Weights of a small sound classifier.
Data: trained on two synthetic voices taking turns or overlapping, over music, noise or silence, 26041 training examples, 75.7 epochs.
Rows from block 3 of a small sound classifier, named by matrix and row number. Rows with one number within an expert belong to one neuron, the router's apart. Each number is 128 + 24 x the weight over its row's rms, rounded and kept within 0 to 255. All counts start at 0.
Before each expert's rows are labels from the 100 clips, of 14976, where the router gives the expert most weight on average: "top examples" is what is common among them. Only what is clearly more common there than usual is listed. The data: two synthetic voices taking turns or overlapping, over music, noise or silence.
# router: router (model.blocks.3.mlp.router.weight, 8x256, trained with AdamW), inputs 0-255
# up: expert up (model.blocks.3.mlp.up, 8x256x256), inputs 0-255
# down: expert down (model.blocks.3.mlp.down, 8x256x256, transposed), outputs 0-255

# expert 2
top examples: quiet level
router.2 [106 119 100 131 111 133 154 109 151 130 115 114 111 132 121  93  93 154 128 116 114 142 129 134  99 173 169  97 162 182 127 121 140 144 157 128 105 129 160 113 139 121 139 134 157 156 133  86 103 117 175 149 123  91 147 135 129 131 136 157 171 162 166 155 166 135 125 160 145 114 141  84 153 127  82  96 122 163 136 122 104 106 121 146 138 161 148 133 157 115  86 118 140 128 123  98 154 131 126 118 124 120  77 116 104 117 111 103  99 124 145 101  95 115 149 145 146 163 132 146 150 110 138 118 100  99 114 112 154 104  97 162 147 112 127 121 163 156 152  98 158 124 135 127 150 155 145  82 107 132 146 137 155 147 153 158  95 121  87 146 152 123 163 186 101  98 125 143  77 144 141  92 124  92 142 114 115 120 140 138 126 123 134 151 113 130 118 113 158  97 126 116 103 139 110 104 192  73 115 144 133 129 158 128 133 155 121  71 142 137 147  76 101 150 123 141 121 156 146  93 138 120  93 118 122 117 163  93 128 138 116 120 140 132 117 153 104 125 168 133 125 103 167 168 122 153 154 186  85 180 101 143 123  94  89 123]
up.3 [107 124 146 122 140 117 156 147 146 145 129 142  92 103  99 141 110 115 156 146 137 151 125  90 127 153 111  99 151 132  94 170 126 189 121  92 175 130 125 128 134 187 162 151 135 136 110 126 187 141 143 121 121 125 143 135 153 124  99 144  93 138 121 129 129  90  93 109 167 123 145 129  90 134 114 142 136 116 149 116 171 135 121 179 112 126 133 110 124 131 132 112 124 153 153 101 123 148 143 106 120 144 126 140 146 129 139 118 113 183 167  95 107 122 106 136 124  89 156 180 136 132 147 118 124 160  56 114 140 179 119 109 101  94 149 150 121 142 140  68 139 107 143  97  99 154 124 121  98 122 138 138  86 155 123 105 173 108 113 152 152 144 116 156  87 125 117 138 116 107 167 118 119 159 109 156  93 126 141 104 153 161 122 136 102 128 112 121 163 146 130 138 136 126 138 134 134  97 138 154 112 151 152 113 147  92 130 151 118 154  97  84 123 105 167 109  92 128 121  99 119 111 163  85 111 141  76 136 114 145 125 157 122 128 172 128 137  66 133 122  97 167  84 106 114 110  90 119 144 136 141 136 137  94 189 107]
down.3 [163 166 106 109 129 181  83 112 133 113 127  90 137 122 159 132 133  90 106 110 158 149 131 114  77  88  83  82 124 156 157 134 103 142 134 156 109 141 103 100 118 119 104  98 118 145 113 115  87 117 149 125 112 130 125 114 152 152 183 125 164 115 148 125 118 144 140 119 134 122 117  93 133 108 133 133 151 140 132 143 148 139 116 118  73 123 106 148 153 150 108  99 163 117  96 150 109 141 132 146 114 123 114  89 131  75 120 111 121 119 153 132 143 161 140 137 121  98 111 154 102 134 114 154 137 115 106 128  68 140 115 103 128 163 114 133 144 133 140 148 116 170 156 119 129 130 104 123 145 122 144 137 131 174 104 131 111 110 114 126 131 127  96 111 116 128 155 157 108 153 132  73 189 180  87  88 138 142 180 130 139 118 134 137 150 129 123 120 137 135 208 104 105 147  95 110 102 147 149 151 140 136 103 128 187 106 125 157 110  90 159 138 179 153 128 141 144 107 106 144 114 107 148 137 112 135 110  85  96 107 133 143 135 133 164  95 119 158  71 140 109 137 144 116 169 158 181 152 107 139 116 152 119 127 131 165]
up.4 [101 113 136 106 163 150 123 104 151 113 194 161 143 135  79 129 101 141 149 136 106 163 144 139 116 123 114 111 109 112 136 126 119 127  86 135  73 110 119  89 126 152 118 135 147 124 149 112 127 121 124 123 125 165 138 134 101 137 122 141 107 129 112 130 135 152 125 125 174 133 120 140 105 128  79 147  82 162 111 154 156 147 135 164 115  53 176 140 113 140 124  66 117 134 102 135 137 113 124 110 113 151 153 103 112  80 153 120 131 118 117 109 141 120  97 133 116 127 131 126 144 113 171 141 159 127 160 146 121 152  94  94 138 144 157 103 113 148 122 168 109 157 121 120 104  92 120 154  80 128  74  89 139 176 100 117 166 126 147 105  91 153 160 115 106 173 122 123 127 147 100 128 117  99 145 101 123 113 123 117 106 139 173 115 128 152 150 147 107 117 107 128 113 118 137 140 168 144 129 123 139 122 111 145 150 108 147 183 106 162 140 127 156 102 167 164 155 132 101  93 115 179 150 160 105 153 142 133 147 138 114  99 119 105 105 159 118  90 119 124  84 126 115 148 130  99  97 104 134 161 132 170 156 134 183 176]
down.4 [149 127  97 150 168 119 105 135 147  90 121 124 141 156 122 126 133 139 155 135 104 100 136 143 138 125 141 144 134 156 152 103 117 112 139 106  80 158  98 140  93  76 108  61 133 153 143 140 102 153  78  90  73 118 154 119 132 142 100 143 114 136 157 136 113 114 146 143 147 166 135 137  86 168  94 118 134 148 134 145 110 100  83 104 140 107 165 113 183 115 128 109 116 113 105 122 101 133 118 102 116 119 155  80 147 184 111  84 119 167  95 164 154 119 138 156 133 134 141 133 151 112 118 144 127 115 143 155 160 127 132 108 116 131 121 121  99 145 139 134 132 168 143 144 129 155 134 161 158 131 132 149 138 125 128 142 132 162 108 157 139 133 116 132  94 116 109 161 144  95 135 130 117  99 120 114 145 169 123 133 185 130 131 179 141 118  99 101 115 164 149  39 154 126 129  88 119 136 115 149 139 128 155 113 102 149 164 139 112 161 119 118 128 154 112  90 113 103 145 140 115 161 126 158  92 118 116 155 114  96  99 125 163  97 104 163 148 166 124 127 119 116 162 127 129 133 152  83  99 107 144  91 125 160  74 112]

# expert 4
top examples: low voice; first voice: low voice; quiet level
router.4 [103 108 138 166 158 148 150 135 148 162 163 105 157 130 133 107 120 104 136  86  81 136  97  90  92 120 130 125 142 111 111 132 144 143 128 154 106 115 137 110 142 161  94 176 110 138 114  99 144  91 112 106 115 186 104 138 101 152 157 104 119 151 117 179 171 103 119 113  97 134 133 115 116 112 138 120  82 129 164 115 122 133 108 121 146 164 154 127 129 110 115 132 146 121 139  95 112 155  74  99 140 143 138 125 141 133 101 145 122 117 162 130 124 128 104  98 130 139 115 163 160 156 101 125 124 133 127 112 127 153 126 168 124 136 150 141 149  98 121 134 149 173 165 137 117 137 152 192 138 165 185  92 115 148 109 110 127 125 114 142  95 114 157 128  56 111 132 157 137 118 141 149 130 136 138 141 124 130 113 184 163 126 101  76 173 120 133 126 126  81 144 147 154 153 136 125 113 123 117 108 164 169 177 108 109 107 134 127  95 138 124 103  99 116  77 104 108 125 113 111 131 115 158 118 150  77 130 122 143 156 101  70 162  98 150 108 138 112 100 137 150 110 107 144 120 124 138 101 133  90 142 121  72  98 108 131]
up.3 [149 141 179  80  89  94 104  86 131 104  94 152 142 126 149  98 117 104 103 120 127 116 156 165 101 115 121 141 113 177 103 127 126 123 164 125 153 117 169  90  93 155 135 119 173 127 109  92 104 125 144 153 132 128 151 136 150 135 117 126 156 136 144 114 131 106  94 125 112 125 119 136  94 125 128 132 144 151 128 152 120 105 102 112 126 148 154  84 154 158 110  84 105 200 124 155 174 105 105 119 115 135 147 119  93 125 149 111 126 192 108 120 167 128 110 146 119 122 140  90 108 141 125 137 131  89 108 117 129 157 161 100 134 138 102  96 131 116 125 148 130  82 113 109 156 116 113 140 115 157 137 140 113 158 137 146  72 115 124 154 139 115 118 138 134 132 137 148 106  99 157 125  78 151 170 118 131 161 101 129 114 168  66 151 129  99 136  98 117 131 136 129  95 140 154  90 153  85 161 173 168  97 151 100 143 129 127 117 139 112 144 111 138 130 166 128 127 123 109 150 118 146 146 103  96  84 129 143 136 153 157 136 168 144 114 154 163 127 203 143 119  94 118  94 151 134 149 105 148 153 148 118 132 116 164 127]
down.3 [151 116 118 122 115 116 142 132 106 113 111 119 106 119  98 113 156 129 125 175  91 154 135 114 146 179 112 111 135 128 116 128 154 132 111 127 108 143  95 143 124 172 121 126 157 130  90 126 122 170 139 136 123 130 127 126 131 148 127 163 128 106  79 140 161 160 124 167 142 143 142 101  25 118  68 134 155 127 130 140  79 112 109 129 127 122  98 154 113 128 124 131 141 117 108 125 129 105 110  98 108 123 109 165 142 175 115 115 117 133  75 118 100 155 122 124  99 111 149 148 124 106 162 143 189 138 118 101 131 124 124 147 137 142 110  96 133 141 142 158 138 136 126 126 128 142 121 133 125 101 126 137 185 139 106 145 138 149 130 164 138 167 169  82 179 148 152 122  97 113 170 136  84 173  91 157 140 113 120  89  67  82 139 156  92 139 111 159 116 134  81 134 141 155 116 114 145 132 138 148 142 143 126 156 125 137 130  84 111  93 116 172 147 115 138 115 166 155 126 160 129  99 142 155 141 152  93 133 102 174 133 116 130 107 110  97  85 153 122 144 135 135 110 134 152 119  98 125  98 157  80 159 126 141 110 103]
up.4 [ 90 169 115 159 140 100 128  91 148 130 130 165 124 143  90 105 116 150 138 135 104 135 120 138 145 166 122 147 114 131 101 167 117 171 105 152 126  89 148 133  73 135 102 150 119 103 109  84 127 155 115 141  95 165 110 104 115 145 112 106  89 105 122 151 109 160 145 113 153 108 142 111  88 140 135 131 159  72 135 109 134 156 128 144 130 138 147 110 105 152 144 148 173  82 104 100 105 113 164 138 125 129  90  99 137 150 152  74 153 155 130 153 121 121 176 113 109 165 145 135 118 168 119 137  85 123 136 133 118 147 105 157 153 135 106 130 118  95 113 117 169 135 126 148 136 129 125 121 160 124 108 106 100 153 135 154 134 132 132 158 109 143 126 131 201 115 131  90 139  89 145 132 144 127 121  92 139 112 127  92 107 145 101 130 162  98 182 122  95 132 151 120 131 152 137 129 130 119 115 129 115 166 118 120 134 134 106 111  85 121 146 126  87 165  83 155 138 165 117 158 172 147  60 121 173 108 129 115 108 150 137  98  85 131 122 169 122 127 138 117 178 114 109 125 122  81 146 122 100 161 107 120 157 128 102 157]
down.4 [102 125 121  88 135 101  93 145 137 126 125 128 157 132 136 140 112 111 153 137 146  85  93 121  90 153 190 109  90 112 148 147 165 141 123 137 109 126 128 124 126 145 114 128 109 143 137  85 132 137 121 137 141 141 136 130 103 149 132 128 179 154 104 130 168 115 109  95 120 143  95 172 123 125 159 161 127 157 132 126 116 125 154  98 147 117 128 109 139 156  87  81 136 140 140 137 105 134  94 128 179 108 136 158 101  83 111 100 129 109  90 127 156 107 140 121 152  90 112 118 152 116 118 114  74  77 102 130  92 107 131 130 132  95 130 147 173 119 147 164 177 100 130 129 121 154 122 162 166 140  97 138 154 157 143 122 150 150 156 172 121 132  98 134 120 134 122 151 159 125 124 158 122 124 131 137 113  80 115 143 155 148 148 141 150 146 107 134 153 115 155 133 111 106 128 148 161 122 169  93 116 141  93 159 114 154  89 122 148 140 148 145 167 103 176  86 144  88 162 133 134 119 128 139  80 157 100 102 131 119 158  97  90  94 161 112 129  67 162 144  52 107 128 107 119 127 127 123 136 144 114 133 124 161 162 103]

# expert 5
top examples: quiet level; music; second voice: none; muffled (low-pass)
router.5 [133 152  91 111 161 139 123 165 112 139 130 125 135 136 161 155 125  66 153 144 155 131 122 143 147 106 145 138 115 116 151 130 139  88  85 111 108 120 119 168 118 151 171 155 173  97 158 144 136 143 130 122 136 146 111 122 130  95 140 137 148 149 135 134 152 145 121 103 170 118  96 140 176 141 146 136 156  68 106 137 186 138 127 113 148 152 128  98 113 100 125 116 146  94 157 150 151 133 126  90 125 130  85 107 132 155 104 104 179 136 121 110 108 121 114  79 121 167 174 113 124 116  72 139 120 127  98 157 146 134 165  97 122  98 164 131 109 137 137  98 120  89 114 163 151  86 136  93 123 118 115 174 148  97 118 142 144 136 138 104 117 100 134 156 146 148 124 160 117 100  98 111 121 104 119 171 124 127 113 126 152 127  59 151 158 145 137 148 115 131 100 104 136 117 103 162 109 159 113 107 139 123 145 169 125 163 133 142 127  91 149 136 125 134 130 102 128 177 135 141 144 134 117 100  81  92  90 104 106 143 139  94 184 128 100 131 137 122 119 105  52 136 121 110 159 120 134 125  94 116 125 125 151 168 128 110]
up.3 [120 114 121 109  97  98 128 152 140 193 130 121 109 138 162 187 112 147 144 122 152 104 125 116  78 153 148 111 111 166 106  82 139 115 201 159 153  94 157 161 124 107 104 146 141 133 120  97 117 134 141  89 132 127 146 118 121  91 114 104 117 126 130 156 144 131 138 125 131 145 159 109 115  99 145 138 156 144 194 138 121 134 171 164 116 137 108 107 109 113 141 127 143 137 112 145 116 125  93 119 150 150  81 117 123 103 120 174  90 178 135 148  87 156 115 128  93 169 125 152 193 103 131 147  84 120 133 121 142  79  94  90 156 124 148 158 131 105 104 107  89 112 101 134  87 110 144  67 117 186 140  91 180 110 144 153 120 114 110 109 125 122  96 105  99 130 151 119 135 124 165 138 147 110 168 130 145 138 100 164 112 151 136 138 131 130 132 118 133 131  93 161 142 130 126 113 102 165  96 118  98  78 133 140 149 114 119 106 117 152 105 146 161 159 128 134 137 115 115 126 127 100 112 150 128 131 136 103 114  99 132 115  91 103 143 137 157 120 104 118 146 150 135  88 110 134 126 127 117 152 151 164 138 110 151 124]
down.3 [130 145  89 141 128 162 168 117 113  95 176 143 141 131 139 130 141 129 173 160  93 104 117 126 113 120 123 109 116 143 165 114 144 113 111 140  87 144 147 134 105 156 128 172 135 153 151 174 137 141 135 122 126 132 132 169 119 157 137 161 130 117 136 184  83 120  79 116 125 135 103  93 185  97  99 131 139 151 150 156 102 118 145  86 127 113 176 120 138 145 122 114 154 114  90  91 140  97 135 141 146 116 171 165 125 124 127 125 105 112 136 104 143 142 155  97 163  94 116 151 120 139 108  78 159 129 121 114 135 162  81 148 140 153 146 159  91 114 145 115 194  92 151 116 158 158 127 101 117 101 131 146  99 148  65  64 111  74 125 111 146 164 116 119 120 125 117  99  92 113 133 125 124 137 126 112 116 139 136 115 106 132 119 136 133 158 103 147 147 117 147 129 101 123 137 123 125 144 118 120 101 156 123 124 158 142 144 165 154 108 125 128 111  78 131 118  99 175 154  89 154 111 126 121 143  96 146 117 134 124 157 133 150  99  83 110 108 142 183  81 104 160 143 126 120  88  91 126 113 107 131 136 156 148 125 147]
up.4 [101 166 141 194 119 115 133 101 121 175 118 101 157 114 143  95 163 153 154  90 133  99 133 158  93 180 113 145 131 137 159 107 176  87  89 130 150 124 106 122  99 115  94  96 132 124 115 110 128 135 129 177 135 138 114 121  77 108 138  93 130 106 156 130 114 117 140 132 126 115 153 114 128 119 145 132 128 142 150 153 119 123 140  93 124  97  87 130 140  85 125 144 127 117 126 157 151 141  75 139 141 138 146  76 132 162 163 115  84 123 114 149 116 184 153 105 161 122 111 147 146 147 136 114 145 156 143 139 137 117 103 138 168 118 118 184 159 132 136 130 118 134 140 149 128 204 102  97 148 116 118 132 133 138 177 157 108  92 102  98 153 117 151 119 169 142 118 138 148 114  92 138  91 173 129 139 170  95 113 118 114 147 137 113 163 114 133 122 133 179 110 158 138 125 142  91 119 152  93 124 119 131 144 154 110  93  99 129 148 132 103 130 127 187 150 111  93 153 117 122 117 115 131 127 181 147 100 124 124 133 115  89 123 157 134 129 153 147 108 134 114 131 106 129 115 131 100  86 126 109 141  64 111 128 166 131]
down.4 [139 132 104 137 114 118  98 128 150 130 119 139 181 150  43 135 137 142  94 160 142 137 139 113 128 104 119 104 127 116 157 145 132 130 135 161 119 133 153 138 128 138 109 152 113 164 120  92 178 153 101  89 109  99 141 129 170 118 133 128  92 118 124 110 149 128 128  93 149 143 136 127  95 143 123 126 119 139 142 134 148 119 108 137 162 177 151 126 127 158 107 115 115 144  52  89 129 144 108 150  86 115 126 143 189 148 111 147 146 110 142 107  97  83 111 143  73 167 137  64 134 115 136 128 148  98 147  89 134 136 133 120 119 129 123  97 146 134 171 121 127 123 140 131 129 143 172 127 136  73 114 135 110 112 151 148 132 155 127 162  83 129 127 148 123  92 117 104 117  87 146 142 171 108 126  93 140 100 147 185 102 109 123 186 135 149 141  82 117 168 106 131 145 108 122 141 129 161 126  64 134 135 109 114 118 120 160 120 135  93  98 130  92 137 138 136 127 156 132 157 106 126 143 109 115  85  99  87 117 143 161 135 151 120 130 117 137 126 151 107 140 125 139 102 135 132 161 120 153 110 134 178 139 135 180 164]

# expert 0
top examples: background: everyday noise; quiet level; thin (high-pass)
router.0 [121 156  78 104 139 102 151 128  94 154 104  91 129 148 144 173 150 156 133 126  91 111 165 108 130 155 140 131 104 132 115 155  80 111 132 154 121 124 109 104  84 176 133 127 142 137 107 157 154 126 153 138 123 152 108  88 155 138 121 146  86 116 140 140 128  95 124 112 167 165 148 133 114 122 114 125 142 163 153 156 129 105 128 165 127 135 158 133  74 159 138  96 111 146 113  88 147 136 145  98 100 148 105 157 132 144 114 123 137 130 103 112 103 149 200 150 151 144 163  70 172 148 130 121 100 172 111 121 147 139 160 128  91 156 109 151 168 141 151 120 118 123 164 128 118  96 142 128 117 150 119 148 157  99 153 102 133 120  95 116 125 137  94  92 157  92 124  88 148 153 171 129 116  99 154 104 105 124 133 141 154 119 136 170 118 135 103 103  90 111 122 120 134  89 134 124 105 118 127 135 129 112 148 137 117 133 149 121 148  94 165 124 157 125 115 140 144  96 144 145  77 144 110  93 110 113 117 134 134 125  90 141  62  92 133 155 122 111 179 127 115 131 145 113 135 118 157 151 106 132 123 121 170 111  86 194]
up.3 [136 134  87 146 132 119  91 137 180 159 129 154 147 114 104  74  90 103  89 143  94 100 123 126 161 102 138 136 134 120 141 115 107  51 137 117 163 134 123 120 146 174 151 122  96 101 127 109 163 142  89 127 109 131 175 142 132 129 165 122 141 114 105 125 137 115 122 108 112 154 163 137  91 122 113 119 146 126 132 148  92 156 131 160 151 122 121 139 166  74 110 117  85 123 140 136 110  83 134 157 143 123 111 149 130  89 103 141  67 121 119 122 118 155 107 168 125 135 139 145 122 115 124 120 141 148 135 119  58 122  94 112 149  88 145 150  88 162 142 103 136 106 128 127 160 117 116  92 106 146 114 134 133 161 150 137 124 165 159 143 157 117 125 131 179 103 121 156  90 180 144 136 141 117 123 143 156 139 128 150 175 154 162 168 119 131 168 124 147 109 150  97 160 118 129 131 136 179 132  99  98 112 154 146 129 120 109 146 110 100  96 111 121 123 108 128 132 103 131 151 104 156 114 133 134 116 101 124 116 100 118 161 107 186 105 115 151 145 139 101 128 138 139 122 129 139 116 139 133 114  94 101 120  55 170  93]
down.3 [173 156 146 125 143 143 101 142  88 110 138 147 105 172 137  96 124 167 109 139 136 134 108 166 121 179 121 128  84 158 154 131 152 154 121 110 131 139 137 132 125 128  87 102 111 118 141 129 129 166 124 102 155 117 104 110 115 129 125 121 153 127 160  79 169 133 156 121 114  97 172 150 124 105 178 126 137 151 150  96 163 156 164 124 181 103 138 106  99 112 140 126  78  77 140 124 154 142 129 156 136 174 146 117 119 141  94 117 108 162 149 124 105 147 114 113 143 149 138 100 128 148  94 110 133 120 126 150  82 152 140 155 104 129  91 112 112 117 150  82 140  99 113 133 105 144 109 143 105  76 137 156 135  99 139  98 126 109 102 126 134  77  70 104 120 124 104 185 166 140 127 103 129 127 142 125 137  97 141 126 102 156 153  92 184 145 113 132 128 139 123 141 136 145 113 142 101  88 112 143 127 127 129 107 139 116 139  98  78 130 161 139 131 172 146 168 156  89 131  92  85 104 149 153 147 117 126 154  98 137 119 120 150 149 177 113  85 120 110 124 150  84 104 124 136 151 164 145  99  90 124 127 122 138 135 143]
up.4 [126 128 162 108 131 156 158 109 177 104 121 132 142 123 131 115 124 156 103 126 153 125 151 135 111 107 134 163 130 131 120 145 153  97 137 104 115 131 131 143 120 172 109 100 132  96 117 120 139 160 101 109 135 141  90 131 119 120 126 110 129 156 108 162 151 110 148 116 174 174 116 138  76 141 116 120 106 161 164 138 131  92 101 164  74 148 101 102 143 141 129 170 124 134 131 123 105 104 107 190 109 113 164  87  94 159 125 151 140 137 146 113 165 146 118 127  83 109  95 188  81 130 122  98 120 124 116 145 171 200 156 135 137 141 171  81 158 112 117 129 143 134 112 108 135 101 102 120  76 114 136 140 127 106 127 130  85 105 162  97 122 153  80 152  96 141 102 152 138  99 151  91 153 154 123 112 173 164 100 125 134 109 109 159 126 148 112 149 129 129 104 121 123 131 130 136 102 117 140 157 110 101 115  81 116 124 164 130  91 144 120 126 134  83 131  96 124 154 126 154 122 129 147 117 155  84 142 173 177 128 138 122 140 130  97 130 122 142 127 134 144 135 115  73 160 123 120 171 134  87 120 131 132 175 122 129]
down.4 [146 150 138 100 119  93 151 102  93 142 135 154 153 117 102  98 150  98 187 107 168 130 130 154 125 130 149 125 159  73  95 161 162 128 111 123 138 127 171 122 138  86 149 132 160 140 179 132 108 140 162  55 123 143 117 116 132 131 118 103 110 152 168 112 126  98  85 133 153 122 104  75 125 138 131 117 112 104 197 162 142 101 127  83 152 128 167 116 120  90  93 133 109  97  93 141 143 139 131 113 151 127 125 138 142 118 108 163 151 160  61 110 129 118 117 154 129 128 109 132 119 124 127 135  86 172 143 106 106  91 136 106 116 131 159 115 143 135 137 113 130 169 143 112  99 144 112 135 161 144  97 105 139 146 125 134 164  84 151 108 117 127 114 191 102 137 160 147 160 139 127 119 105 121 143 169 123  99 164 147 122 129 161 111 131 124 122 128 103 101 133 149 124 138 134 116 124 129  94 179 140 134 152 125 144 123 101 150 118 135 122 100 140 138 139 168 102 147 102 109 135 117 111 110  95 178  88 105 101 137 132  85 141 161 108 123 135 114 105 142 205 134 119 143 108 130 144 110 152 141 153 116 128 118 126 102]